From a checkpoint of a small image classifier.
Model: 2.44M parameters, arch vit, norm layernorm, activation swiglu, patch size [4, 4].
Data: trained on streak pictures of flow and ridge fields, 195000 training examples, 49.1 epochs.
Rows from block 2, named by matrix and row number. Rows with one number belong to one attention dimension. Each number is 128 + 24 x the weight over its row's rms, rounded and kept within 0 to 255. All counts start at 0.
# q: attention query (model.blocks.2.attn.q.weight, 192x192), inputs 96-191
# k: attention key (model.blocks.2.attn.k.weight, 192x192), inputs 96-191
q.97 [126  84 119 143 176 126 146 138 117 176 145 155 164  97 107 112 133 110 116 105 138 165 162 136 108  97 124  73 119 118  94 114 107  97 112 120 124 120 104 101 128 127 113 121  98 172 136 137  71 178 145 123 139  90 132 135 107 125 149 103 190 141 133 164 117 127 106 142 158 130 169 105 178 108 109 130 147 102 133 126 122  93 111  74 122 154 101 109 121 137 130 112 108 111  95 129]
q.98 [ 99 122 123 111  99 134 184 146 132 169 110 134  98 111  95 141  93 158 125 115 131 138 107 127 102 116 123 129 140 121 148 171 158 108 145 125 135 108 168 122 107 149 131 106 179 127  97  97 128  99 126 125 110 105 120 115 120 123 164 163 149 104 121 143 180 129 121 120 120 150 169 132 128 162 156 109 144 167 170 126 136 142 145 157 134 126 130  88 134 165 163 126 126  74  66 140]
q.99 [131 158 125 117 109 126  84 108 104 107 106  88 104 168 132 129 147 120 134 143 126  93  93 120 169 148 101 182 111 141 132 116 107 194 131 159 128 134 120 147 144 125 145 156 138  76 134 125 157 100 135 113 126 146 133  96 135 125 115 122  55 137 121 102  96 150 147 110  97 118  95 122  95 114 169 135 108 115  94 121 127 113 132 169 147 106 145 167 119 115 128 135 159 156 186 125]
q.100 [136 146 123 102 137 148 131 103 116 159 160 153 120  99 140 162 107 115 138 141  97 169 160 134 114 140 126  95 107 129 143 113 109 100 152  90  98 131  97 118 139 119  99  89 159 162 104 147 116 131 103 121 128 140 174 153 128 133 128 107 191 107 129 125 103 121 129 179 142 116 172 134 140 160  82 128 185 139 124 129 139 105  95  77 134 151 150 133 191  88  77 111  68  93 100 136]
q.101 [165 121 104 139 111 125 103 123 133 100 143 150 130 148 156 124 140 110 102 157 104 124 119 152 154 120 144 131 126 161 174 126 159 134 151 125 110 127  85 139 137 144 114 125 113 130 108 120 179 116  97 150 110 108 142 193 155 146 112 134 103  86 102  98  73 100 161  85  87 143 132 138 149 112 142 105 105 132 115 113 127 102 148 110 103 138 119 168  91  75 107 126 157 133 169 126]
q.102 [ 97 140 141 136  88 143 108 150 120 165  53 114 137 131 142 118 188 104 143 129 113 106 111 101 161 137 130 141 116 137 116 131 102 203 110 158 132 175 142 117 137 142 135 191 151 158 127 106 161 100 123  80  93 137 108  86 106 164 135 123 110 160 130 105 111 170 137 128 137 100 112 109 129  95 157 144  98 112  96  82 145 121 119 170 145 162 132 135  99  98 163 113 112 164 145 123]
q.103 [148 136 118  85  82 156 104 116 143 106 132 128 113 149 170 124 111 118 101 135 103 112 112 147 125 127 107 153 123 135 153 146 137 105 157  82 145 108  98 125  88 102 166 139 193 110  70 140 126  82 156 112  92 144 158 142 147 142 165 134 108 106 126 112 129 134  90  73 119 147 128 132 107 136 108  73 137 134 124 100 148 126 127 132 131 119 139 123 141 139 128 131 138  80 126 109]
q.104 [149 128 115 144 157  88 111 124 119  99 191 116 131 144 126 125 114 142 132 134 104 152 125 152 124 131 140 121 121 137 132  83 144 109 118 132 106  92 107 129 145 107 124  91  91 104 153 152 135 150 105 191 137 109 116 167 150 103  80 114  92 115 109 126 130  70 132 115  94 166 101 134 113 121 153 129 123 104 125 159  99 145 145  86 122  96 109 167 130 128 100 150 187 143 160 140]
q.105 [ 91 144 113 135 135 148 137 166 153 138  85 116 123 139 135 133 103 127 135 110 156 106 126 133 143 124  96 151 124 154 123 134  90 167 123 156 173 156 129 134 147 111 110 180 160 123  97  81 142 125 122 100 118 144  81  99  87 120 121 138 104 161 131 107 160 140 163 149 124 133 134 117 101 128 115 125 124 137 150 145 142 137 145 180 130 102 131 113 137 160 139 125 104 120 118 144]
q.106 [136 158 105 106  96 153 110 130 130 152  83 100 106 121  93 128 148 121 151 108 120  91 107 144 152  94  75 126 104 112 142 114  98 190  83 122 103 124 137  88 105 135 149 131 183  99 127 114 150 111 125 106  98 119 143 108  92 110 123 160 100 131 125 124 116 125 150 119 122 151 136 100 163 119 144 123 144 125  72 109 136  97 129 170 150 134 127 158 148 129 143 134 113 104 167 115]
q.107 [ 91 131 167 102 129 147 125 113 112 136  93 128 110  74 124 132 154 129 166 100 113 111 152 108 109 134 113 166 115  66  66  95 115 131 125 130 132 132 132 104 131 105 115 124 115 111 160 142 115 150 142 118 137 141 117  71 112 168 121 128 129 165 124 147 162 141 120 147 173 115 113 119 115 130 116 131 157 110  91 133 124 147  98 154 187  99 144 161 166 164 153 138 118 136 119 129]
q.108 [130 109 124 171 171  97 158 147  95 126 147 114 126  99  82 144 114 151 102 113 179 120 176 113 129 128 126 139 131 128 117 127 117 148 103 163 128 107 138 135 154 146 136  99  50 102 164 118 134 149 120 146 199  71 101 129 133 118 103 104 137 126 108 132  94 136 188 137 147 118 126 135 165 122 141 147 138 169 135 184 106 121 141 154 125 112 133 121 114 130 128 146 127 134 162 142]
q.109 [127 124 115 146  75 133 131 119 116 114 138 143 130 117 170 144 158 141 129 153 140  94 154 107 131 156 168 165 139 128 145 148 157 148 113 151 113 114 116 117 132 182 162 102 113 159 126 153 135 114 126 107 165 113 131 137 179 165 130 163 107 112 149 135  41 150 153 120 141 116 107 121 127 124 148 155 118 165 119 126 124 141 126 155 134 148 171 114  93  89 122 137 120 143 156 106]
q.110 [123 122 149  99 129 135 136 124 175 103 142 172 147 115 172 118 122 119 114 136 123 147 140 137 123 124 164 140 128 152 138 134 128 112 148  87 207 168  93 136 122  48 139 124 125 132  88 134 126 105 124 160 110 153 114 160 144 162 125 121 139 137 108  92 161 114 130 103 114 153 139 113 112 105  77 107 114 132 143 121 150 151 133 118 109 150 119 124 140 121 121 140 151 108  76 115]
q.111 [142 113 155 107 152 151 128 103 131 139 117 188 138 111 135 132 141  61  95 116 124 155 122 126 129 122 124 109 105 143 136 143  92 105 150  74 135 173  72 107 147 101  95 135  98 155 112 145 129 144 107 141 113 124 154 152 111 147  76  87 169 110 125 119 178 115 100 119 152 151 170 143 122 122 119 105 155  71 152 109 120 102  99  68 115 148 121 125 136 115 131 105  89  93 105 126]
q.112 [131 115 102 141 128 126 178 147 136 134 121 139 101 113  84 133 135 144  97 103 172 127 110 124 144  90 137 152 102 144 129 122 100 144  70 101 115  89 133 101 149 148 115 142  74 114 161 121 131 128 110 159 124  94 116 134  93 129  57 155 122 119 126 133 168  87 149 130 111 175 134 124 120  96 173 137 140  86 128 130 143 155 126 112 120 136 120 127 132 138 112 113 150 109 132 132]
q.113 [109 103 106 116 118 130 177 140 114 158 152 148 104 119 104 136 108 155 113 126 120 172  93 118 108 119 139 121 121 134 137 154 159  83 139 117 106  89 146 134 107 169 125 109 152 144 123 126 109 112 138 130 106 105 148 124 113 128 142 156 165 102 118 154 164 123 103 132 102 153 156 132 109 145 172 120 148 120 175 117 146 139 131  91 136 143 110  92 134 156 124 105 140  77  65 136]
q.114 [ 98 111 135 112 168 116 119 106 107 167 139 155 111 128 167 121 109  94 158 118  90 170 118 151 118 116 116 108 130 122 119 149 122 117 165 128 143 153 131 138 138  85 102 114 166 123  84 100 110 116  98 132 124 147 144 122 133 116 145  88 138 140 133 140 179 109 108 161 115 144 172 123  95 188 143  97 143 114 156 112 133  97 148 125 148 130 143 139 173 132 150 143 114  87  57 155]
q.115 [111 144 134 132  85 139 136 104 121 142 154 159 112 126 198 155 115 148 132 167  95 147 144 122 105 152 191 126 167 121 137 163 169 103 164 140  96 134 143 157 118 158 136  96 157 138 107 126 139 100 124  98 145 142 168 123 171 166 163 155 151 124 150 125  85 148 133 144 124  98 121 136  98 177 127 118 137 159 140 113 154 133 140 121 145 148 157 108 146  90  97 120  92 107  72 118]
q.116 [155 116 105 126 148 118 134  97 119 117 200 136 108 122 109 130  94 137 104 124 134 146 126 156 100  92 120 116 133 107 148 120 146  73 132 101 125  75 114 128 107 116 142  71 127  97 125 147  92 145 138 167 148  85 169 160 151 107 146 135 136 100 110 154 107 102 107  84 120 153 144 131 172 146 127  71 152 156 124 146 109 107 140  87 127 113 124 134 134 144 112 129 146  88 142 124]
q.117 [164 108 102 173 129 101 121 138 143 100 182 128 151 144 164 110 106 128 111 131 144 138 127 164  96 125 160 103 140 134 132 134 162  73 118 149 114  77  99 143 128 147 156 110  97 161 114 152 107 155 135 150 142  81 138 188 145 132 138 121 117 108 135 157  88  89 116 113 112 138 102 120 148 109 132 128  96 125 137 141 128 132 142  73 108 130 109 107  87 123 100 132 153 141 142  98]
q.118 [138  97 116 113 110 134 159 110 124 158 153 132 102 101 120 110 109 166 106 129 144 117 130 118 105 107 148 143 141 100 121 161 153  92 121 121 130  85 146 110  94 135 168  80 131  93 126 142 107 113 180 119 174  94 156 128 147 154 184 149 140 127 149 151  85 160  89  93 150 119 130 116 152 132 150  94 139 162 126 131 141 119 141 134 134 143 140 103 114 152 142 136 130  78 100 122]
q.119 [136 116 130 170 106 109 128 162 150 121 153 148 157 118 134 112 140 131 110 133 107 151 135 133 115 132 179  96 140 147 149 126 175  98 125 124  95 116 124 123 127 160 136 109  80 169 151 136 147 139 104 153 123  68 125 178 140 163 119 141 124  87 117 123  99  97 148  98 114 147  94 136 170  94 138 130 108 110 121 132 114 135 135  78 110 143  97 122  74  96 116 110 163 134 152 116]
q.120 [139 102 173 142 101 113 132 108 173 106 111 160 136 137 201 108 157  76 139 142 149 109  92 134 119 157 191 126 171 126 115 164 152 102 130 157 144 149 144 158 109 133 118 136 108 150 120 134 106 127 129 151 134 136 145 122 133 158 143 127 104 152 161 149 150 112  84 149 134 119  92 110 101 132 142 125  83  96 125  97 149 172 130 127 123 166 135 107 102 113 155 124 128 164  90 107]
q.121 [137 130 125 108 132 158 113 116 133 139 113 126  97 151 112 122 136 104 115 139  97 169  61 134 147 102 134 110 115 139 136 125 112 113 130  95 114 133 142 139 120 105  94 168 130 104 157 130 153 131 128 126  85 146 160 131  83 127 104 120 138 100 108 117 186 112  95 117  94 147 132 148 120 120 174 117 129  51 136  97 150 122 112  65 126 119  98 134 141 142 116  84 159  95 132 120]
q.122 [101 128 153  86 106 147 163 116 105 151  64 128  97 110 105 156 150 143 127 124 110 117 128  93 142 129 124 164 123 113 117 143 111 158 141 119 140 157 173 130 126 131 108 155 137  88 149 111 135  96 148  93 109 172 129  58 124 148 144 143 154 150 124 112 166 182 136 139 142 107 151 145  97 137 128 136 150 122 134 101 154 123 115 166 151 128 148 126 170 142 150 118 109  98  89 139]
q.123 [104 119 112 119 134 127 158 148 108 163 111 102  95 116  36 124  96 149 116 110 128 141  98 126 139  98  94 132 121 127 127 137 133 151 129 144 141  98 158 125 114 128 127 117 157  78 132 111 147 108 137 133 127  77 109  96  94  99 137 128 120 113  91 140 169 142 146  95 113 149 155 131 161 143 189 108 146 145 145 174 109 106 147 172 139 100 102 123 119 183 161 119 149  88 137 158]
q.124 [173 115  88 155 127 114 120 143 146 124 151 133 135 179 130 119 124 120  93 149 147 129 108 149 158 114 142 108 137 194 195 153 150 147 138 129 123 128 113 136 132 152 131 124 136 124  92 104 158 105 101 146 124 111 141 180 152 101 125 133 107  90 145 109  78 110 166 103  87 152 142 132 134 127 148 110 110 151 155 123 133 106 161 120  66 154 119 120  84  85 102 126 145 128 150 139]
q.125 [ 80 134 150 116 144 135 148 132 125 149 115 111 121  76 114 131 111 131 157 101 134 132 160 103 101 136 107 134 119  78  63 122 103 107 108 130 146 119 150 107 122 108 130 122 134 141 145 150  79 149 153 107 155 130 108  78 108 135 142 118 147 163 126 164 177 151  94 165 179 105 125 117 131 136 107 153 153 127 125 146 118 153  96 142 177 106 146 110 172 174 151 140 105 126 101 129]
q.126 [111 107 127 118 162 136 126 112 148 135 100 158 148 113 132 145 101 111 110 124 150 118 147 140 130 107 117 138 138 130 125 152  88 141 137 121 197 160 108 145 140  90 119 136 143 116  80 104 103 139 133  94 138 131 131 113 114 139 188 138 159 158 116 128 139 162 126 124 136 125 188 109 157 131  80  92 120 170 137 138 136  85 141 148 123 158 133 110 124 133 160 119  87 101  91 129]
q.127 [ 94 130 125 126 115 105 108 153 121 169  97 117 172 104 106 125 140 163 142 122  52 155 144 128 150 124 140 102 116 121  91 113 119 179  97 158  89 137 102 102 133 129 115 130 172 141 139 130 145 143 145  67  96 114  97 101 106 145 162 137 136 163 135 135 112 163 130 128 119 111 154  94 130 113 156 127 138 131 116 150 135 101 115 140 132 149 114 162 113 127 142  99 105 141 126 151]
q.128 [171 136 126 133 111 103 128 121 129 116 116 164 117 151  67 101 160 150  93 119 123  97 101 141 144  99 125  76 157 141 156 106 128  96 152 149 144 152 126  90 137 141 101 125  94 130 130 122 141 151 145 148 142 111 135 176 142 111 108 107 119 132 173 143 158  96 101 142 112 159 118 144 102 107 127 145 137 128 148 123 123 143 151 108  76 149 104 145  93 107 132 124 131 162  92 149]
q.129 [110 119 120 132 183 109 160 141 154 162 123 131  80 118  88 102 113 140 139 120 130 131 112 153 153  64  91 134 114  98 156 116 112 115 120 132 150 141 141 144 131  58  74 128 144  88 143  69  97 178 124  89 130 116 134 123 127 120 116 160  97 140 119 134 141 104 161 176  70 127 157 110 142 111  93 159 164 175 135 141 170 123 152 118 135 108 156 144 157 125 181  73 105 126 124 127]
q.130 [111 120 151 153 145 156  97 142 100 105 108 117 198  95 141 179 120 104 151 131 144 139 167 121 143 177 152 136 159 121  95 144 132 139 127 153 121 105 115 158 104 157 138 118 151 140  95 144 134 118 120  95 128 175 128  72 140 136 148 121 108  98 145 122  96 123 139 159 163  87 159 102 153 120 142 148 150 135 141 173 111  95 125 148 135 117 141 107 170 111  99 177 134 161 159 127]
q.131 [127 129 111 120 112 117  98 131 112  90 138 115 130 133 140 167 116 133 129 152 133 142 117 149  95 121 127 108 125 182 155 161 119 151 106 102  80 135 128 164 105 179 183 133 162 153 142 179 120 103 142 126 116 161 141 155 123  91 160  78 154 120 117 108  86 117 124 127 150 146 118 146 155 128 159  98 125 126 134  98 151 111 113 154 125 133 120 132 127 123  94 135 130 125 139 120]
q.132 [119 167 133 118  64  80  87 129 142 111 143  97 138 121 151 120 112 138 135 118 121 143  99 111 126 125 150  56 148 173 140 144 124 159 106 136  95 160 120 125 138 177 159 154 120 134 203 143 146 113 135 153 146 112 128 165  98 101 119 103 174 114 108 109 152 110 131 127 136 127 137 141 175 167 105 131  92 104  98 127 120 118 122 117 115 163  88 116 109 120  89 148 151 120 167 121]
k.97 [ 79 148 135 114 109 151 147 161 116 123  99 130  88 111 112 103 115 144 160 144 176 103  91 143 116 140 135 184  90 122 157 151 115 150 119 131 106 155 181 151 153 165 120 112  79 120 180  87  94 114 120 123 145 130 131 118  77 146 119 101 112 149 129 106 136 149 123 178 118  97 126  93  91 100 107 138 125 120 137  93 154 128  93 137 150 102 111 129 187 147 153 139 160 144 134 115]
k.98 [181 151 124 153 106 163 119 122 112 135 116 117 122 152 122 111 116  77 163 129 122 106 107 140 138 118 136 152 121 139 116 111 154 168  99 151 110 144 116 112 100 133 135 160 120  87  95 128 141 130 158 109 151 123 168  93 117 122 165 124 165 164 106 160  97 104  74 108 146 129  84 108  84 161 167 159  79 126  81 115 156 147 114 133 144 136 145 141 127 146 138 118 108 169 165 107]
k.99 [154 117 123 122 154  99 123 131 131 132 174 141 165 115 136 128 121 152 115  98  91 158 168  94 131 109 127  76 171  94 100 106 138  86 150 119 140 104 105 113 127  93 124 100 147 145 136 150 155 138 135 138 116 133  94 155 180 121  96 144 101 103 129 148 126  90 154  96  95 168 133 166 172 128 122 112 155 139 118 160 106 136 150 110 102 128 130 139 107 127 119 137 127  78 101 137]
k.100 [146 123 100 131 157 159 129 111 144 143 122 151 115  98 137  99 141 162 115 150 108  94 127 156  94 116 114 157 109 110 142 164 113 100 137 147 123 118 153 129  99 137 105  78 126 119 133 136 132 145  87 155 115 162 119 142 102 185 143  93 104 121 150  76 135 163 120 138 138 106 106  89 122 113 162 128 141  71 159 118 144 152 140 101 119 167  92 128 160 148 112 162 151 156 130 120]
k.101 [124 113 155 166 147 108 120 119 161 118 148 109 140  87 137 127 104 145 136 101  98 118 144 131 140  90 108 205 152 162 106 165 111 167 132 125 107 126  67  94 174 119  92 148 150 139 136 115 153 143 114 149 120 115  98 141 150 137 101 136 132 102 130 152 222 135 138 112 121 119 140 116 130 109 173 103 159 122 148 117  97 155 131 138 118 133 141 105 113 124  97 117 115 124  78 167]
k.102 [157 148 105 104 103 113 145 108 128 116 137 126 109 104 132 116 123 125 169  91 151 156 169 112 134  97  83 129 122  87 118  89 119 138 155 108 192 116 134 130 138 142 124  76 154 164 162 101 129 144 158 148 124 116 105 112 140 127  87 148 111 145 141 146  81  53 131 103 128 136 158 141 185 110 120 120 160 194 105 127 141 153 118 122 100 104 114 147 169 120 146 128 137 116 103 141]
k.103 [163 140 146 119 140 137  88 149 128 121 170 140 134 149  92 115 122 157  95 101 117 121 140 111  74 120 103 113 161 147  94 136 101 145 128 109 144 105 136  85 129 140 147 112 166  87 101 142 130 140 107 137  94  93 142 118 136 121 100 146 136 125 135 142 154 160  73  53 148 174 136 127 105 130 158  93 136 137 128 143 135 182 127 101 113 159 115 107 100 174 135 105  66 107  88 110]
k.104 [100  83 136 137 181 113 130 104 124 152 128 153 165 109 107 116 115 126 114 129  67 137 118 136 163 140 163 136 145 124 149 176 159 111 144 108  97 153 104  98 125  88 128 174 111 120 104 119 159  99 115 137 129 150 103 138 148 135 157 140 128  96 122 121 180 168 168 138  95 123 141 137 104 145 136 139 110  95 166 140 109 134 149 140 143 113 151 133 105 110 117 126 142 129 147 132]
k.105 [168 165 152 135 111 149 164 111 140 120 118  92 135 159 163 121 123 101 156 133 138 166 162  91 132 142 106 122 127 112 107  89 174 150 128 141 173 120 122 141 107 133 112 109 145 142 117 117 125  94 167 137  91 164 141  99 154 125 108 142 150 157 135 140  63  83 100 111 135 100 146 177 115 138  98 125 117 140  82 107 110 107 125 128 153 120 127 116 110 115 149 142 107 135 128 139]
k.106 [193 104 138 167 154 172 158 143 126 117 177 171 149 107 114  83 111 169 128 113  95 148 161 105 142 112 110 143 148  85 108 152 199  99 123 133 127 114 135 130  83 146 121  40 107 113 127 115 134 155 137 135 113 136 108 119 138 146 105 170 105 118 126 155 131 107 115  76 135 139  93 148 128  99 133 133 115 165 124 118 128 179 123  69  90 103 140 138 141 169 145 128 103 145 128 122]
k.107 [154 123  93  95 127 147 144 115 109 148 146 167 135 161 102 117 136 140 116 143 162 145 115 135 107 152 137   0 115  94 163 113 153  59 142 106 147 110 168 132  98 128 161 102 127 117 122 155 107 131 129 114 134 148 151 128 118 112 142 139 118 108 134 102  40 123 128 145 156 139 133 134 147 141  94 125 144 135 131 148 150 120 129 115 120 124 129 128 144 111 150 129 123 135 158  93]
k.108 [ 98 110 106 161 149 117 172 131 141 146 151 120 130 132 155 128 114 145 144 142 150 129 138 134 131  88 189 104 145 140 144 113 173  86 112 163  73  92 139 149 145 116  84 140 121 136 168 125 131 153 116  92 165 163 124 159 149 103 101 119 136 107 114 121 168 121 158 199 151  98 116 130 140 133  97 126 141 124 116 126  91  66 130 105 143 118 155  89 121  93 101 166 132 129 152 145]
k.109 [145  75  76 141 144  96  87 131 150 163 150 150 110 118 143  99 110 150 143  98 122 116 169 163 137  83 146 110 152 152 135  93 110  97 128 165 114  97  99 119 150 112  97 136 164 137 151 128 130 205 106 104 148  93 120 152 144 126 125 120 129  98 172 147 153 126 130 158 143 164 121  95 171 125 141 105 159 130 137 162 107 110 149  99  82 149 128 100 134 124  87 110 106 111 111 138]
k.110 [106 125 136  82 126 144 119 123 140 108 110 105 118 163 142 157 122  90 109 143 156 146 128 131 110 140 113 109 126 151 118 145  75 179 138  97 164 100 130  90 158 114 123 146 168 114 111 103 102  94 112 161 117 105 107  92 117 112  89 126 176 118 144 146  89 168  94  99 142 124 220 141  98 142 137 107 126 124 117 122 110 128 135 165 157 132 152 116  91 136 128 108  95  95  98 134]
k.111 [132 146 140 105 122 177 141 118 122 124 138 105 143 111 135 116 141 134 149 131 158 137  93 115 101 121  72 171  96 149 132 161  94 163 159 103 126 135 138 111 151 129 139 171 144 139 142 127 117 115 126 152 120 168 134 108  77 142 121 102 146 126 119 110 115 172 131 101 134  96 202 113 115 132 141 104 160 113 133  88 154 147  69 156 146 125 123 120 106 113 121 112 132 157 116 134]
k.112 [145 107 115 143 149 164 142 117 131 187 155 150 139 117 122 103 126  92 150 115 157 151 139 105 169 123 178 115 132 123 130 120 157 136 139 132  79 106  85  89 145 100  89 180  85  95 136  99 153 149 163 139 172 137 139  84 118 119 121 132 175 135 131 147 122 163 141 101 150 136 161 151 121 146 122 126 113 135  87 138 105 129 112 117 117  84 157 120  85  97  99 137 118 148 169 142]
k.113 [158 160 119 121 107 147 101 129 104 163 108 133  96 112 112  98 115  69 156 113 129  92 107 156 141 123 157 162 111 137 131 118 116 171 122 138  95 153 105  93 134 115 127 192  84  87 106 107 149 125 148 113 161 115 165 106  92 146 181 100 167 144 123 145 123 128  97 122 116 146  95  84  91 164 162 160  77 105  98 119 165 140 112 145 137 127 125 167 161 150 115 120 149 148 164 114]
k.114 [151 150 135 100 134 157 110 142  96 111 113 126 159 107 133 101 128  79 167 133 122 126 115 135 130 131  72 163  91 110 125 144 110 150 146 121 166 184 136 109  69 113 149 152 119 135 104 108 126  68 144 159 106 160 150 112 117 151 159 115 113 166 104 120  82  95 100 121  75 117 113  95  74 147 134 157 102 103 108  77 167 155 119 142 161 129 113 174 154 162 174 126 167 164 138 101]
k.115 [140 105  94  84 115 102  70 132 128 148 112 150  92 131 127 122 120 106 145 129 129  94 151 178 125 119 110 116 125 135 132 101  80 123 135 144 161 110 123 111 110 132 112 139 165 129 111 127 113 159  97 111 116 116 147 144 106 151 164 110 136 122 181 115 141 119 112 172 133 151  92  57 147 128 140 136 143  98 131 131 132 114 165 106 112 179  87 117 175 143  98 122 141 122 125 120]
k.116 [105 107 149 159 167 138 106 172 136 138 149 156 133 131  81 109 112 166  97 141 109 108  93 152 114 119 164 144 166 151 131 172 138 109  98 132  47 134 132 121 119 131 131 140 100  73 133 128 133 158  82 110 137 120 129 151 118 132 137 125 111 102 118 123 214 184 118 142 121 143  84  91  84 120 162 129 124  90 152 135 116 155 137  97 140 148 128  99 118 178 126 114 106 135 125 116]
k.117 [ 53 119 144 144 116  93  96 150 143 148  98 127  94 124 112 136 110 139 126 110 109 105 144 134 143 107 156 198 152 172 141 143 111 168 125 135 104 151 123 116 177 135 112 171 122 115 151  99 114 136 100  99 113  88 120 127 136 130 131 131 126 112 133 142 239 170 138 167  93 151 138 106 106 106 126 129 138 100 164 123 105 122 143 141 137 128 121  89 138 149 107 109 130  95  94 148]
k.118 [127  99 106 110 118 109 120 189 121 150 162 157 109 140  95 116 120 161 121 134 154  98 100 159 110 103 161 111 128 166 129 115 118 108 117 166  84  92 150 131 133 149 135 122 106  87 147 134 101 180  86 100 162  93 139 151 114 114 122 132 112  99 135 144 159 150  95 161 137 164  94  80 113 116 145 128 135 121 111 139 133 132 124  83 128 156 140  89 141 161 122 117 107 126 136 116]
k.119 [ 91  99 136 144 114 100 120  87 139 135 110 122  86 111 105 138  87 127 158 108 136 122 124 155 135 114 143 196 161 160 158 154 135 181 128 117 107 130  86 108 186 138 105 171 148 122 152 112 137 156 113 116 135 111 120 124 119 126 127 138 161  81 144 124 222 139 156 155 162 117 150  97 132 120 160 124 151 130 164 124 106 140 129 146 131 113 135  96 140 103  95 119 131 126 117 163]
k.120 [ 88 134 128  86  77 120  86 151 135 127  92 110 116 130 118 168 153  91 135 121 137 135 121 135 134 122  82 130  93 164 137  97  58 185 130 117 176 172 111 118 137 138 147 193 172 139 121 117  86 111 134 126 124  74 168 119  96 103 156 142 146 154 125 149 101 126 134 131  95 161 165  99 143 126 116 137 153 134 123 121 150 112 125 168 146 130 125 141 124 141 125  64 133 103 103 133]
k.121 [121 167 165 103  92 145 139 126  93 102 128 133 137 105  97 171 142 120  99 116 124 136  84 116 126 165  94 144 121 112 123 168 116 157 145  85 122 128  99 116 134 140 167 166  95 111 101 132 141  94 158 147 117 138 134  91  95 156 156 131 145 123 100 115 132 127 141  62  90 128 155 146 115 134 143 146 126 137 127  88 147 165 103 150 155 105 112 185 116 126 138 120 148 140 141 138]
k.122 [179 151 100  95 107 140 140 113  94 122 147 135 124 159 134 131 134 107 118 133 172 126 116 128  98 147 120  16 105 109 126  95 124  84 130 126 137  83 148 129 106 130 151 109 135 135  98 155 131 135 141 124 146 149 151 129 112 114 141 113 145 145 132 115  32  96 110 116 156 141 115 135 154 166 113 136 123 151  89 129 160 113 129 125 116 136 124 164 142 108 137 145 133 133 162 107]
k.123 [168 154 144 173 117 152 180 121 116 131 147 116 146 120 118 108  99 116 164 131 118 135 105 128 121 102 167 137 145 114 113 133 203 140 107 138  98 132 117 134 100 116 135 135  97  89 129 132 167 114 162 117 162 166 132 123 135 124 132 140 137 129  76 150 122  89 106 110 128 105  96 140  90 153 155 149  91 130  74 124 139 152 106 128 166 113 170 142 122 124 138 143 119 156 173 123]
k.124 [117 123 163 164 139 109 114 141 158 112 134  93 136  91 154 133 115 123 150 107  91 112 140 125 145  98 120 247 145 167  86 145 110 195 112 151 110 138  70 121 159 130  93 146 140 137 131 116 144 127 127 141 119 103 109 129 146 141 110 124 136 130 125 163 217 124 127 110 107 115 129 120 119 112 164 122 124 124 117 113  97 134 125 135 135 127 142 122  98 135 103 125 127 124  96 173]
k.125 [136 139  91 100 116 146 147 122 100 147 117 164 120 168 108 119 142 130 113 147 161 144 114 138 104 156 150  29 113  89 169 101 150  64 134 123 143 124 193 151  92 134 166 111 107 109 124 141 110 125 128 109 137 147 157 122 114 118 143 128 111 136 127  91  37 123 119 148 148 136 122 140 129 141  89 140 122 130 132 142 158 115 130 112 133 126 116 132 152 120 161 136 126 135 162  80]
k.126 [133 170 165 130 103 144 119 179 150  84 110  83 107 152 169 137 116 120 149 155 177 135 125 128 101 126  89 139 115 128  86 130  89 156  91 128 130 113 153 149 133 158 114 100 128 122 166  97  99 114 133 144 124 123 120  99 114 127  78 101 135 164 130 140  79 114  81 139 128 106 134 124 106 120 120 118 128 120  89  93 128 114 110 145 163 145 115 108 149 168 152 121 107 127 106 128]
k.127 [157 122 120 107 122 103 156 109 128 142 106 151 109  96 107  71  68 134 163 127 133 115 136 154 136 137 145 150 114  92 136 139 148 129 136 122 170 119 160 144 125 134 158  47 101 125 163 117 140  95 156 148 137 126 102 110 129 175 126 136  86 132 155 108  88 112 132 155 128  92 137 102 127 116 156 124 102 133 134 148 134 152 125 155 118 103 133 135 211 115 149 157 164 135 133 113]
k.128 [ 85 167 135 124 129 152  99 109 116 116  73 129 100  92 150 134 152 129 126 120 102 114 155 149 136 156  90 165 112 133 146 125  91 155 146  96 128 187 131 132 118  62 151 160 129 154  96 111 128 129 126 146 116 153 118 161  85 133 147  77 169 140 138  84 138 125 143  75 110 122 132 126 132 127 102 121 109 176 154 110 158 112  76 157  90 166 132 170 167 147 137 144 161 132 129  97]
k.129 [141 156 156 129 108 121 116 110 147  95 146 135 130 160 136 116 154 159 132 150 148 108 117 131  98 179 133 108 129 151 115 116 129 140 129 120  98 108 114 121 142  87 164 156 100 144 113 160 129 141 107 174 138 150 108 134 101 127 127  91 178 102 130 120 116 182 111 101 137 166  94 101 114 140 107 101 121 123 117 113 147 126  98 140 116 173 126 144 126 117 128  94 155 154 172 111]
k.130 [183 106 118 166 129 144 133 147 146 116 145 129 157 140 122 102 106 121 116 129 136 134 124  87 129  90 146 109 130  95 119 111 159 111  99 148 138 103 135 132 146 190 104  69 151 108 135 136 120 149 137 126 123 100 145 107 152 122 122 163  88 177 113 155 116  97 114 140 153  88 103 128 125 120 152 157 129 117 110 148 121 185 159 130 150  76 144  93  86 116 110 127  75 162 128 138]
k.131 [126 107 100 117 138 105 129 139 128 141 139  98  78 127 126 128 111 151 132 116 158 113 114 111 130  95 136 108 107 165 153 128 132 122 132 159 143  96 194 132 149 167  86 134 130 141 163 114 119 138 130 110 145 110 115 116 137 136  66 138 121 129 130 115 139  94 122 163 129 119 139 182 138  98  90 112 105 148 120  93 129 109 168 140 165  81  88 116 141 138 138 171 153  96 140 150]
k.132 [ 78 161 158 116 135 140 175 111 105 140  67 137  88 130 100 129 134 102 124 132 143 123 150 154 118 126  85 129 121 142 172 120 105 127 174 105 151 163 152 125 120 119 138 164 112 139  80  84 128 105 143 121 105 132 117 111 116 142 130 140 134 141 109  82  90 122 123 151 128 110 136 145 136 128 134 150 134 154 169 104 143  90  94 151 130 137 125 154 178 139 171 157 137 108  97 119]